config = dict(
    model='image embedding model',
    dataset='renderings of 100 made-up gadgets, each built of a few solids, in any pose',
    train_examples=97500,
    image_size=48,
    crop_scale_min=1,
    horizontal_flip=False,
    translate=0.12,
    color_jitter=0.1,
    targets=['finish'],
    num_classes=3,
    embedding_dim=128,
    arch='vit',
    norm='layernorm',
    norm_position='res_post',
    activation='gelu',
    head_dim=48,
    fused_qkv=True,
    bias='all',
    qk_norm=True,
    parallel_block=False,
    moe='top_k',
    drop_path=0.15,
    num_experts=4,
    moe_every=1,
    expert_mlp_ratio=0.25,
    experts_per_token=2,
    shared_expert=False,
    patch_size=[6, 6],
    layers=10,
    width=512,
    positions='rope',
    pooling='mean',
    am_softmax_margin=0.1,
    am_softmax_scale=16,
    optimizer='soap',
    beta2=0.99,
    lr=0.0013,
    beta1=0.95,
    shampoo_beta=0.95,
    eps=1e-08,
    precondition_frequency=25,
    max_precond_dim=1024,
    one_sided=False,
    adamw_lr_other_params=0.00085,
    ema_decay=0.995,
    steps=9300,
    batch_size=64,
    epochs=6.1,
    lr_schedule='wsd_sqrt',
    decay_fraction=0.2,
    final_lr_fraction=0,
    warmup_steps=460,
    weight_decay=0.1,
    adamw_weight_decay_other_params=0.05,
)
Rows from block 3 of a small image embedding model, named by matrix and row number. Rows with one number within an expert belong to one neuron, the router's apart. Each number is 128 + 24 x the weight over its row's rms, rounded and kept within 0 to 255. All counts start at 0. Numbers have three digits each.
Before each expert's rows are labels from the 100 images, of 14976, where the router gives the expert most weight on average: "strongest on" is what is common among them; "place" is the part of the image that holds the peak. Only what is clearly more common there than usual is listed. The data: renderings of 100 made-up gadgets, each built of a few solids, in any pose. In brackets: how many of the 100.
# router: router (model.blocks.3.mlp.router.weight, 4x512, trained with AdamW), inputs 412-511
# up: expert up (model.blocks.3.mlp.up, 4x128x512), inputs 412-511
# down: expert down (model.blocks.3.mlp.down, 4x512x128, transposed), outputs 412-511

# expert 3
strongest on: glossy (79)
place: top left (81)
router.3:118129139087127172115132088123089122149119140151136080135112155112089123109141138108088142160147149130125116155123149124082095127124140134137121116177138123133169135128095138141180182105139155114114127144134112200085183148137116140089134198147103122105142071150128164126140156121147117132134066110109
up.0:151119141140129141145135105108140130121133149096084118122135146109089142126136111182100134081135098147142086118138169077139114142129123127121137109102092127124157164139107157102131097099127070108159131100134141123099170117083101118102096135141147136129169105117195127183139111109122134101157138155157
down.0:117127127144129105134110154142102081168127121112142144147109124109140116122131138112158119163147160145071142100135116130086141134112139128166113153109125102127128097109145080136114149146183144131085116132137132159146151104050150166127137133092130174121172110116127125164121153076141139157148131112152
up.1:124166121173089144128125123120131132150154108176158101125124159180098158149072108138155129140100145122153122123123160145111125101156106095157095101172143144139088105133143120108106122091103166145112129110143155155130126125154133131124111169129146121106122109138135116107138101139147120115108149112157
down.1:154132105132168134116114091110153145177172101154130146142112176136140105114125138134117137143165106097092165122139107114125121148088144097154094158085126134104106122106102089097103128149134153141135155152128130115148123154124120171106107143119113137114125154134125119120115115150166180127159139140115
up.2:128123099126139151130142148147138090084120119165113144148109132103137167115112135115151108117118138099091114142136114138125071100150130133093088115125156149099123109122103125129133134097119097109131112146148157095095129124145101148143102148109132114123163095155134097102146148118159123169100099112142
down.2:141125104154133155115128123140147098102142161123141117150092118154113149147126127182146133123131112150112130149176137158135165100098132225096138107149105115126122110115142124155114103116149163148106104140130126146114131145163130153139103144152173121092126109151148165115144121152100083138137106149153
up.3:129145138104113108136118089132132157167184112117137093123111152133162141152087113122118119124160123115115139134145105148181110123132116117104122135099100117155103163138183072127110129140065093103121146125146167114091127114103137105106130137116133143095118114084085118120117116146156143113140141112172
down.3:133126170076112141183134182109142174170163118136114122118096132092100066126166109126120150108168131122132128148136119124158135135142117106203139107100156144132152152153113128126091122135104106105121098139140118144105122132159127175135142116120132136105155104145149111097136108137108134124132100115116
up.4:095128149136119099136160138106128094099142125100168150120108100124119114083107136136101119102169104137101142089113147130112144117142137146097112073125144147092120143146108109107164099110137130158134157139107091130182151145122105143126091146170151079155147128125142164119109139101087105127122114162119
down.4:113141079101110125145131126146102128095120141115114099130146149114161081131136135118134141097161096102071120151125135170140129125129136146141165110129102147144100130125129140099130097135091108108130107103095109142086120106101105115127151083128096081125132145109116119160169145108164120132140141158137
up.5:091138106124117146136124117125101104106162123141151142102121102110151099113103110144120094107119139143151139101110104129149113109094172117124132127129138102118106108144143162115113074120143103143154115158160212119121161122198092113129121151080148144119131089142133137121140110163160106161133118094121
down.5:130090145144142096101120129149161135100155093114121161092119137151104090129113121154167117166120109172147141124121139090160129130102093118107144158113169178099143146070124151090121154123160162139107150109141146115128113103137125117151104143159110110152111125109152131144128127157144111148159113173092
up.6:112163163124119138155110157143147098111134116097138128187106132100140147136111116099126140144140130080076156087081127154122129145162116130137097115133130128098138131174117163100163093059105156116136132135106112139143150117105130106186165137101112121100095104124158150100124140177134126138139187107100
down.6:136125118142141139123159130181150122145082121130123141104123140157119127140136072137110134087135159192128137078144099147145137146111090154141168135141092103144134096125167134123116160111144157124152154147118167127139122114106133126131106122152146131079154133122127139150173146129160150146150146137171
up.7:098127107112111097082131110108102125120132196185128118127119136156133145143176111089155082160167141132145129141143133088124102132116138169118097102133124177128114089108151100093122160124124144146119107161154119125129092148116183156082110109136181097112143101138123128128102105126149168117134160141125
down.7:149128122164119124143108139138160147133118137135109152150151119156128133139085139127152107133149115140105100084131112148100196135098144123143155138128127152155114123113081064124136138104157098139167116119143116144110106167137120161162127137134145107142151157107121126149142118130133127085127129143117
up.8:185148122098154142117153130113169125143131157122129145126124153131160137122156155167138086076139149161104136088132133106121124139107162109112089086100124165125151157109090083120141109145114141093162113130131136155120117127142131146109118145162130104121129125121111101130167073162132126123116142138132
down.8:135152108141135174142135113163103144123108123126152120120129122105116144117118090156163164113179138086144100118072137135126135105083152093178139130199133172144128118135153120141112178121109125158129127163105140105141156134116095180145108114153122138150136140099139148131156136140127088057113177100112
up.9:108138168107120163109134124170108147145120123127185113153139097131135111104125085140113130092107125159117110162128147150130109129123157098164125147159154086133136139149158157136119135132123134148122152147126152166118107111149186111074140140131153122088128145133143093125089106101124157092138135101145
down.9:124150114152160126134149134121109108129149120152139127121148100136104162137134109118097126142121134141136113126110100089119143106129166118127140160141127122108133133145158082123129119099200139124143151148153166128159176104115114125158163132133136132118169131134112103150140142126203089120127113147128
up.10:108080118141166131121102114126114134146125130116114108128087147124121133124083144120138079074121099116133103110119099103132144151104109139118084073118096114120136177107122167113116114107136166166122113119133102112133158150172136135108146174151138110128141137106144064130090150149126114151139101108107
down.10:099167153135159121105102119125167150156098117142147164158113148146126091130111139141106123127145157133098132169115103112092111151120130097133122124142077113148122155124146133138138144093159154110166118130158122162130116089091100155135085167122110192154121089129111128127107100103145124122143095142159
up.11:129152145160121115066119123132146158152140128127046134142132140134154116137096111139126140095143144102114127121109129116151145145115109140147184161113105157096128123146103109151135131130151140098138123097112105172097106107114113101132102155143118130171114133097160151133145114113183136122104131128106
down.11:143110116097132152187119113144096151156103111135170087102086133129140161148092178118150124128121147110078152144129111099159154149164124103109133112150159152148087159115107138089116100135162151160110140125113107110132102122118084100132130112156144140121150143131089139151109143151123157068125146072125
up.12:126164178124142122134138130120124125141115089109155146124089113085118125145124128156154110101123096131105089126138140133120127142098116188106106149120134123147140145134142122138133150170157101165132153167106062134122147093142165150156094167147124166141122122106142140138121111156152144135154119136136
down.12:131143117104120120099090120132146162125082122110111144171127183113150121174121172130137132147120143143129131158146094139163170171132089110148134145147117097117155095139109149151101151099146112082140129147087134124129120099158138135092091109137091106125147138108121126141151151136126165131100113125141
up.13:117126128138085122136078105158105112092155136092136100148126155156094143132167142161104129164138109117137106108125140146141103108115121161145104147139174131137080153113106143150164143121147116125142129135110083125133146109148128160087128093126118106103128107131165141095099146146131136134074130128108
down.13:116116125136184118131151158132128173116177139185084135159131143164114150094155142128171140115112091130108157117166138134120109140115127160116177110101109132103130125160160112113136110153117143138124135161102097140143140097113164109078108119123116141095121167178110144157144119136101094113118144111119
up.14:087116130147143128075134136126140145122123121140139147087128135161104142134096085132167147106128099147143129120191113152108132153124180132133099113126142118148148083141161115152110108149147102124120127118105134132128079146091098107130124141095157116137108075132169150085144152126130162112104157121100
down.14:118105116095077107150131117131132137123101116139167147125160120122131141122096137122119103145123156108143165107103125172151117105144087100144109098116133165119147068133093142144124116137139118112093111080122162128138118164104146088128102111148083115134115197123115102137150132169121113088140134124124

# expert 1
strongest on: metallic (88)
place: top left (86)
router.1:145116117124104095166133151116145142109136159108139155160141168133141123116118167132148136143105127146098147084127122175174138099117125138122129117099107137115121130139135134139104091140145091133144133145131144091188149106109150110123102132114115109160140173126130107155141134140148094101120146139084
up.0:143122156154155156159143151149126096108138106119096132140148122130118104119162126117145112091108107161096164131105089110105136133124068081129183144079082125109145130148119119122109097122166163152128133080153135117117078093157133157134105102150129123117178098135114140145123116097132148129141101125110
down.0:134142118105117115122122141143145125101133074151129079131168150134139111140131160136137121135144120110104134131102060086124125091163103123133170103169129075132079166111161116111097147125135175120101095192121098112108165125121108173085152149183148135156141155114103110151102096105172131165139084134145
up.1:085156156127120156127102168166090125158145092082145148137102087153142135075118131138159120126136137086146143160130100125135106108101122129142130124146126151125160129128153120101094205151134146099140134138113091130112141139127130126133142149200095133136141150116118146159119159140117159130120121109102
down.1:156120118139159073139113129138099159140107184131163090149176115145089115151097127084125144147144150150126114093089083139131124135172146142110095132149118117148131142134156121150145114117128159105151133136133183150119153079135135111103110165064134116161144125120115116178154098115102129104102116116142
up.2:099126127144120074156120097153111137104129118111105136115151130143171095141123098159150113126144107129103170162132143129107139101131113108114103124075101117131100118140145122172131145132082112140122085109113144111109150140134063122102123129119135084139057098131149107152098122083128122118092116151167
down.2:108152135164081187169128131146136110125139126136135117147127127122114068151146151148096119133158162118152155179097108083124128120144141144108086128153159087150116085129134102128126146123112129091139122122133105113155170111125097151157129101078129104092145128128123100141150127124154120101108128133086
up.3:139134083104141160119123114144138157151102152100093183112116168146140106137113171116177108118122108136147144106115087100108151133094117153148117108143102124141162112132174137100120071168108126177099127115156094114168148103127171151119175107131133181118156122127146093173124151124117113130110093129095
down.3:085117114135143146140137130150134134109173135136101180126121144161104158122169143148106121135130146129143084147136129148170134165140101178096127084157094148143113156147115141177131142099127100149157136114117132133123119134135096113145097166124097111158147151125110152124151141120141151104121120118107
up.4:138114162132145087166102162134117110134161101119119151112133147117101142180124114093134172088130159107104142130112108130108117137145134106081118168126154137116057108149116153157171101119131076107152101125118102133108096139108151114154073115119130152166116124138087142143149130093154142142149145091126
down.4:137140143063141121135100127093153159163120149115105097148121097166152163128135128096185110093168117153137143119132104109144151122129164142152129118132155113108071128173102127152145133146126134135173125085101123079141113141148105134139133085170130140152154160111121149141133154142136151133105105141110
up.5:094138105105168140164179127128156143094116148167116082181124120112144130074124089123108102151130130142118078120148145127157185181109111113167136118170152089147139114122130139172137131084135091129181118108129144128168139105103123119116105133088161144134161137112109111132110097118161107130076160139089
down.5:122107158137145125138130078131136149112106127090109120149148170123086147128164101118141121125107151172133142118110114119165105098123121120136154173163117108141135138082092164145137096122151161146116164121144128150069106138120107130137156126105089124115153105155127109141138099148139144099120124109143
up.6:089103102113138117108124113080144095138130061126113126103122113113142113179142136141160125165101097126136125120151091110104121147138129141150158063160115129173151124138081167133143119181136117096117106139164132154123139138123117145110091091130151159122136126171118081101144116106077129110139111194176
down.6:091156158139106118121124130121087146159131174133133096092167116137124142100097128159134118139139133155117078127127160186140152125129122143119138104139149138139157104156115087144142123086188111134134100067114146134156129126117131176112128089165108164134091177103143099102088121135118101150108146080140
up.7:135092132107145096121106100120161141104143140163119122107151168145107115164117124092100121150147121153151165127129119145099141101154128153135157098106130129132110145173099133144122118123148100132139108164140151102148119136116122127157114182096116125106102120076163144114122108142156120053143166158135
down.7:083133173131111125129137143118134117116155120097116138150089100101187134134173151132123108142105131139151111166171112159133117131144129116144162113079112139125173138115106119127123147143142108144121164168103040124121140175133121115097192152154176111105138134115139126102095154097107117144106111093106
up.8:124135123143137119124110126102149123123148120101126183117152108130083176100115157127154131128131158131149127135166165126149128124153112195116121126125097177169104093146114132098111115135101153116104150100154146104131136080085138100128087097092125133133125176151151116095098126103127109103105138122143
down.8:113094136126138157140146125168140164124184118163122164151095156091123137088128073162150039123124130125127138121141121088117149129113170117151158120121087113107142157081168144131122128124143129136133140160154129145132113094144167136174117127145154087128158092141107136110133121114127123112165176193131
up.9:133113162078164156129137134142115125172083136107088141146098130091130105104145156117122174164136131142120100165113172083096151144148106139109131088133138161141114140143135165114161130080140115125115099127162103123107115154093093154132132162170144134117118113109154156162128121159130179163122102084143
down.9:116144082109091155125106115103103147129118109093086106089140121103149111189094117092128115130144110155125114143131139124150156166114142080125125127112151118123091130157116111157145120153140123104174138131121178104112119110118147122158121100125106163143128130121110125070108140168144114131120141113083
up.10:158145116113164131112131157155128102106155140109120127096125120121119142109102121148134115150121139131070120119152131106078153114130149138135122115104135125172135166154150174126112141134165103118121189115188155075125091120113115114122101115148101085121094129149164142116117151108146114119094099130151
down.10:121115106121124132132169095115173118149115131158138094138130134129130104153146132126117106072148109145145147091112070158121174101129117120149119102072091092168123162121114144179142145147136144103153108116125141082106110108153120146134142099122156151138171147130099078161153107126140108137122184176138
up.11:138096115121108126102128106101141108163148149107107103153164132145143165137110105111116135134150172100135112139135145133146110095095161102089127096118095150118115121105089111142106113126110109138123141113109126161107115132117098118120149118220153096119111141156107108114097140146142122121162116123153
down.11:152139110155109126083112160137117126114135089108139189154081153133112115164160130168139183139089134115140100132118108098097132139123118145134133159130152135156098111141169139166119107108100153125133101116154132114128124156094136108071109133129158126122138149135155092105114127085094134133141126114151
up.12:140106145136126189063083139083147149166114165119152108120112116144162140107163157172161116144175099140168139153121100098146115162175118178108119109121125140090157150118113102121115102113150135138134122131093119160135131091114139115118114093112102115110159183142133116174160148148130115116142140141132
down.12:069143117124108099149116153139117084127177106093097134133129119116129084113108145132142147183113109156123123095122134178113142131117106140134164103116105107148164085161081134176081113110111147104163147149096101116091104114155085132115107150115129135158160135103140114077153150162124173150103146120078
up.13:139126187108154159125148104135107118131160131131149141111132114119099131105119116106130158145138107125125130130154090148131093101117089134135197108128124156180150093132143053141097144172079134130147117109128146111067162143135133118146110119141114150083127143092113132122134139142149128121103113122139
down.13:093161111099145122095111198135129157131123162114126155136138127118084165125112158116156119111120106149100123100110098150105107111147150115145122123132194118127182128124153116128145166143170144109137134097080176117068125110120134078132089115059165107152120084112134067150135103129133095116142145137109
up.14:156151125099117135170153111141150127145128142120060131114130146114102122126094173134157132134109123090101121156147141136105095093136112109157087167106119132113088161099173071134136108163151094189128132124112087117119145117136142154129076123163166125130118137121124130124080082139098119136099160132136
down.14:168134138126074125137130135135095148183112133080138073125126119140126156140132149161128174082151137107110132105152124162113142116141124147099125122100172129111113134150120169135131115121129157121127166146144130129119161125120077113134183119114167102126129141100143130130173136128156119139163100160172

# expert 0
strongest on: white (25)
place: top left (68)
router.0:113146132141123141108139151101143146107158110143124136129121112128150159111096141172174135128136105100150123177147112131093161113139120100124150116076144134119091127111154125167102142122148089114151147078147129098142123128103099128152123093121141155156155161092110111154101087140144150102090182121165
up.0:086123112166138122118145125161126139085130135084168119120114146099086140122112107152167113140106148125122141117126119120108082168099129118154099087140116115155127136100156149109145106139112099082124128151161106114141097124149151137116128125148120138137145128151144127127093117102145113150125117149102
down.0:130119163068091102174084176122097181171120123098123119114115110155121116091145119103127147128145155123144182090098143141144133152091162117079106084130149121157174142110121154146143115131108121149098166156141077131158098099093088098131133173097118142123150144084121113132141092157118145099142141113103
up.1:158171127168070127160097140100105112120103173145115086154120123161135124140114112123135131112144133133060103160114129125167101121112120086096122136157131077127178097108161124145133108129117115109124103097170147129164136158121155133137150119146126105124162114102162142119129138107145103145165156154131
down.1:104111147127124148146097088142128150159094097139184131096154120065082120150119116164140151110133152130133153132103120139140153138134099120111117112139165132125119133115150115116088099154094139114122099170110158168170134128134106142103112117128139166096120170106121159125113150170110109133163115156130
up.2:139114126072113124146088149160165158158103126177180157118127135166085118127135149113132157118064113166178099126154159140095110134087114168063124178141093136146126130132142140053120125130099145102164109138156120153108161125145173135135153126098131138143173123127102161128148136134113105125124141125099
down.2:169118176122167096127140146105105117111082155127132143088082124156137134124100119080140136094121140111076130140136130141117091153120143118103089079136176095077140116149093103164097112109132137118115129116109146118127077128106115099132160103139140134158101146165138136135106099155107118119098145138065
up.3:107147125156136158133133109148113144122144125123173109122155069117166115135139116153128127147121158113157118095092122146122106127161116088161151112149117134161120118105105140096100116191151153171143118162119117179139121115114163111136116144161136139141143120124159123136111171173119153120118115117116
down.3:175138108110145104107192106075133132161135153097100100123136142119128167134166139088148156107103130120159099156131109130117130082126170108126112120109135121108131100144114067168164146165163118114063112115159111127162110113149155113153107133146142115122077112117120119175148098159150138103102148132119
up.4:123125162092134137130099117144128079121082151122145144135130097121126152186138175146122146119114115089154155156159170125099125118106124114141105155150130092102162152130115133106150122090087118123133137134098152147112175133151083157105140114084122114106121152111087173165092156109084126135189146110112
down.4:092140136106124155146098152109152151118150132121153108134131131156106141154107133123111083112137137129198114152149148115150134117156099122147130113135123107065101136120166118115135153143162119146089094116117127106104076115077116140128093115074096131113096094153121105142147101185106163150143091169122
up.5:164108111148144114100115107113165106161129115140148124160135149118093107173078110135135089150121154122165148124106125123119129094131144112152141155149106109111125091165125133097160178099106079143156098103129091142152154124138130117100146172113135129115158138091115120115120136100159152097138126115102
down.5:127106127146143111123174063109125129127119115134090175108124151120107094091149141125109144109106165126116135150135149147123143099121117121120114141182120119128165145145137116145175131112105092133090145127140140162120134126116097112151143123068152140168149174113131128114138140119083154122093190129113
up.6:107147161115140133139145133126169114128165110137113097095127100149096143118152131123147101111120127124153096079129125119126138144129102121153125167117151146139132087136139127123171135164092085095140095160168143164124105108146171104135077142150045147100091104109121092115135114126140102089124130149141
down.6:164159165126130100092093142128126135130130142103151098150170120121094107155155122131123160098112106116140168144140124091138116126094144155157084119113155129120069094126140103174086144123079162158136128122136146130106120129157124145158164122136137130134110148148141114129145119163160148107143165113089
up.7:124122091103131114141123122095166135142166098090152146106152140140133097115110124095147119109089093139120149086126142079116134147126100155133115139097119137099120179173116149152111133164102132139152122100171108168118129128089130138132143135117147077189151122154143114180098125153121116138089160118141
down.7:137128142130108125130132126146116133144127111121129141127148164125155127084187151085139137129131141142113111132147131181133155164132130157173133154153141123167157142099107170175094104151116157128116118138120116114147162154127162169104089101138146170130160131095135120133143131150085140157125126137139
up.8:101166144125131120113107095142136068154146103131134130168110160163144146142094118136141115141165127112125110165127136136110110129198087142198100142157103153178133154086092135116190101138129131155131124104094161135108127117105129173107122147134149096107163155117158122096120144142119120132144098135163
down.8:130118101069097132138117132148129156169131123142165121123104098164109144128173089113108141147102133128103113118122102132090148118083104143123126100125138088115133135144130106111127133126123096123107143136148088128128154139146134099153143145160115137099130124161110134137110140100156075107119101128111
up.9:124153137159088121141092136096104100135120096162140142141153154117111117159093132115109166189163166130104136078127138151132116137108160162095083128122121120147135154078130126073160099071196099144132100147146151152102131120155144107172105140133149164157134143128165145151153122159169105102148113156127
down.9:093123104091170094115137099099140122081164119127123113117137139156148147173151079142136128107125123173138171109144122085143154149120080110137119111113118122138163150123087142144110133139170143115127105171163129133102141100146138137112144124143153136111124172113093090135182058100125114149104168133074
up.10:117145121132123145123086136110083147102187116110123143125136136127128168160123117082100137143079093103141112130107087143161146095077109123090134125138094134144116138119162134128180116134125103144134136131129151104108094137157155125135110123174131124061118142110134114117184126120126127168101140103175
down.10:141150089132117153133149152146134149155129139143139121091135090077173156103202152130111126123127118118182111126153142149103165099116132093166142123118111136122140086144166166115091152062099148130121160115174125142110121143087139111143125137141074134126100138162157106125106147108127156156129118116104
up.11:147100103119113142105107102140108147170160111102124144145145116134149127143116150115146152082099118131148128159118109108107154092173128160147118091124164120125135134134119091135140146121125152133151091126135109140130147154123135163148148133103146133132125159109140069110143132143132110148131105152121
down.11:159098176111145133121132126174144145121113146166137157106149159107045139148157113109084113122120090153124131088151135110085132138092124099156139106095136069134155122168133111082117075167076104132092131065116132156112109131097130110111160119173106127134128108116114150122134138118157129129148148126187
up.12:113111116132106102107110087082129094136103115127144116148168099087152129148161115142111172136130150067146167123122147109106130134073127106138139111126114117095133146135094107118106149116175119154127147084101177129136113126124118160110132119107128176195157119136101114127075120174153195132116123123164
down.12:122129139158164124149136098132154140122123148094125133163148095085126127114124117114098108125124084130125136066146060121142156124129114113107103155089108144128148160131102137155108180117125108141158140157152160142126112128142098191133141134137113108141121128133156106147140110147112125087093153150129
up.13:103155148086159127146151095187147152149138090111120126110143112125137133115112150149120101124115123149095139171137146066141152139138157158163117120163140095143106131118107137146056149137125124092131138095135160129140166160157097116134130193135125133108063128137142104141121165133115098130107145123124
down.13:105097190148102137114115173152100121144063158145159166113121104107106143080137107102147134109100154150156103178150163127145090137131130148147104111117114112095112135117163116134131110154143094142088125148148149137140113125133147106145114167118150111136116144065178087175142153114104116188134092143152
up.14:127149156178146140130111118151119124181088129147136146157122143146131093111122151142107120146111118097112122104108111190139111142072152118153100150184099096139131124162093143127105093171140098140149114172124123127102138151158132109131130128132134121152102114118143175106139075105155109116145140110106
down.14:161125099133172147127129126120123106115111095129112123165110149132149112137137120134111125152138132145132159135130085109101141104173072128112101103149134104134136121103130146130141114091162122139119139126129116188145152093160152127149134169164157141161128167161125126136146125136125151128099111134132

# expert 2
strongest on: matte (87)
place: top left (99)
router.2:145134138158147081121131152142149119138104111109132148120153107141144126151152078096107100099119115129107137094115114094186109179112126136126136151130130106147135108126128132080114088161098131164116104146099117092119052142151154133153132089118157130122065118123141120119133127120067133159145126140146
up.0:127135133120155156103088121154140170139121161123099110103111076099091144135081090122100112127156156145155058126118096188140133165120134154114113107143153099170128129162174127122157124128068130117173114169132103107111153101162107114103149101134105133101085090155144161091080139156158139125082112132151
down.0:125139131150083085140176123124139107120147097109137122152110131122118110147116154119142133171120100149134120100091124113117125137134065147169180200081075142157100138080146120138163164063109080080085113129128141096118104129138087126070109122105132151118118106115128089072120126103108124142130176106174
up.1:114159128163101105122094087099136102156095107151116124116172155140121107145153130119140147129125120085169204169106147107136107163112145113142168116118121090162101127118148154096157104104125115096108137177135123125101166122144161123129139102122140160117118112128128140123100151088140110136126171096168
down.1:134140141104118115142126119143148140173122114136152100088124139095109133159159179128101128147143149134148159143086115172147111129165138140126135138122158138155154125142131127124140093110109127129096124129176168168109130136098097153149117129103110109134124104102133164131171094122140099090115156105143
up.2:145085162116103114118133085117108158134092107106145106158138134117098098145103142137117136100097106144118118177134113164177128157182106167147105120115148172151075164112140113109096065160146136125157136134101128125121133102133117083090143120131118116107163115182141130137130105114139131153088061111148
down.2:136150114140162173079104150129146153140107105123106138111142137167134173109130156120161106104128136120116136155089184141139123101157162145142103112104122073111082119097168124115107155138117117180088125120129137131164099145137083113164179092164123127112132144133122197135103134145160115144105140126143
up.3:104137079129142143135172143102091131083115119091149095105116119133116136125122140110108112122084100095147120105127123119105120082099131094138110145124127120112167097155179128131156143133102116149100109158111149140183151164157128144129142106146112094093158092134107155125130123103184147141157142086160
down.3:127107109143123161130139142145139099147152135123133147119121103125142119112124154123144153137126127106151108193129151149145137107118109111138142140137163129126113113162134143094139125157133103147137095187095143139069165174118148140093122151143139094156122156150157182118126119147119132178134102101087
up.4:073138132118091085123143170112121158123137110142121126160111072117173170112096118100162144145131137095144115142148124133085099163158101147142142131132162140168146112118166078141171124157116123100152170122089082155117131140128161141152083133116121130112124105109127119100117111120126128169116119110128
down.4:138163172137152094119115126159148114110144097151106140116141095147125089143087148093156135093174145124097116172148157163177135075139143112159092139085136113142168109130118103128139146143095105120102106150151141129142109143137075153142119130100107114123138124125137147147099146128117123093146146124164
up.5:116137109156122155116108112118096101151119146106129128138147139138117140136133102115097100133137157092128145173119166095124150127101146128105121126135119114136116133192147135146145177120103151097135097137133138135142102178090120114159147166081156128108105094115123132157153121096165148134122125125156
down.5:075103128146138097119132137146115123120159129112118140089083106113115093138110117147134119133169121115150166134131060139145163133173135111119103090156114096125095140134083109093099128116173138096135137123145161140132096142161128122118079104123111113140097100148122148106100118073143158116156145110131
up.6:134091140151164120126162119137127150126117171100091157159122077115154150111093153199131119144099158109130143155134078163110135106132127102153120144176096124095140122131147114102145142183136109139122129165157149132137167176146144117152124112156134137116106129133139093131153144096179107109114143126145
down.6:151134148148107155124131126132091174133092118118137077146120120134058116145153139146123119171128146141154129119105152132117126171137118134130125117102122071108134116144107124104100111154139070136139147107118100133154093109117156135126130184133135126140102121112147104160149100148140159160109133158160
up.7:083136106130147153104142120122110171131126090161136154143118099142128138155144116144137136135167142123180094123165128143131131093110125149113155122151134151161105141171149134149140107096107119109108085119104069145122126144121123106143121145118115132125149164130146158160080118104164141141125122103156
down.7:111163108104123156089147167080135130101081093096149141112099123146152162148129131135138127160130090095064196164122128134082118155155122119084122118099137136116160106122096066124161139120160124139120129153120139090123094104101102107137167142078128119137121085115125101107118103163150177130111134125124
up.8:125132179118152113142118127124121141100104109149139114118130156125166152155160147125154112136137085164124137145127152130130123101104143137136132130153081109111130134148169138120134078124114164088135107144125141130170114129122134135145149141133100159107186107134090112099112192093146117121140129137128
down.8:091115145127135124108146129119150136136118129087136073091152124133118079165174111158093111101124166132113177134073099112094108144156136128109113100145109125109112127140120149154120128098103110171109096071133095150089192118144133113122141135129142099156138120110127107141113118129155110113162140170109
up.9:152172168136157124104132127090140130090125122118123118098133100140121155121124085170107123084135162139146141153132113147151096154170149072145138136145120127089149110116117187095088127159143118126092120152127159116147140142120138119094132126096130137130133116110160100100157118140104123126147106122152
down.9:074124121143114099103110092101116125107165166184121115111097151181096182136132128163154090145130110143126158147117100132121121138123140145145112169137133106111124164138149131129106141166151130150130155105128140125113135101148136111139144105153130134134133122158104127119155126140163156100096110158159
up.10:083116101134120130088111116082102137129133133156087120146107096133115125108076137084134143134132120101132103099117103094096091137117106095120140160129122132136124123143126121104126160132114157155116150113121141149126129156131134118121113166108134151107129110153131173142171144127107130142158123133113
down.10:160078082099140096174131102132117128103139127101151129166117133147137147093183126149152111116133156090140100092121145113135116130113150086122154089145088101121120118130132129107148101107143100113109112144135148094111164125120123137106099118178150127147125150116163164101109118152150104118120118138077
up.11:137122139104153138143147138137116075101172135087139131124110108094078101160112129149138163132145164126131113135112120138115138128099107166158100098140137145138120173146127113129140111151122109126143127144120099103087114154139126132119125119102108149144070124131121083095127124129121144090095131172119
down.11:148072151138120143152126140118108112098091131151140105138135151123131107139147134076158091113136128117105133142158129148102071103111173131108125098137145184154166108112098119136155108112124155186086084107092110093137110132127151147146141112148090105108125116120144134111105092136152094091101185122167
up.12:136145122183145117091104111148130141127157107119112160143118100139110147128118150087149076151125147151126140164119145110159083099126108141125134125167129101137140135139117103132131132090097121096122129121143190202086098156101084121106129146124096151139112104153103113145081143099066104134155086136097
down.12:134202122143127114122128129119114100113103145126119133127139113143107111101155129122131120115115156108137081127155097143150120109181143146176125132168104116101125133139160106162123129107145130108116138117112132112131153147137123141119083077103131109161132169128138144101103167126140140134123210130134
up.13:101129128166178121086152179169130114100146125079160141147104163109141103094109123120124157185116145116127099125125098158146120088120155099128064104149073106132138117078097120150097139096095132098115135118148152148119125157124122156169125115107160131142087170129167106126153145130163129138111148106097
down.13:178109133109111112145152141153185152093093106047158105113109104126127151153168132172151099134126137135125108136126123070124129098135110106133106128154130108129161151131116130150109128116136132146101153154127133082166175100159120106122148130115119119147162097118101149134145135127131102147113117111164
up.14:153106114106119125141138165143208124120121168086167128144105139112114123118085122149107141141128137129140139113121146109081148127110132136144091160154116111096143085203135125104142131127128150128126114126136133103144121143112081086148157152173129134159136101156142154066095118122136119123127131135145
down.14:111140140152133144140105151103111147123153113113121125138100142174131090112157127105076098167125126156100110136134174121112089117160105117118173135119117136151142146109120131132110117122115128136121129149100065092163142133150113110155111162161101084075141150104119162184131136155133140152161112105138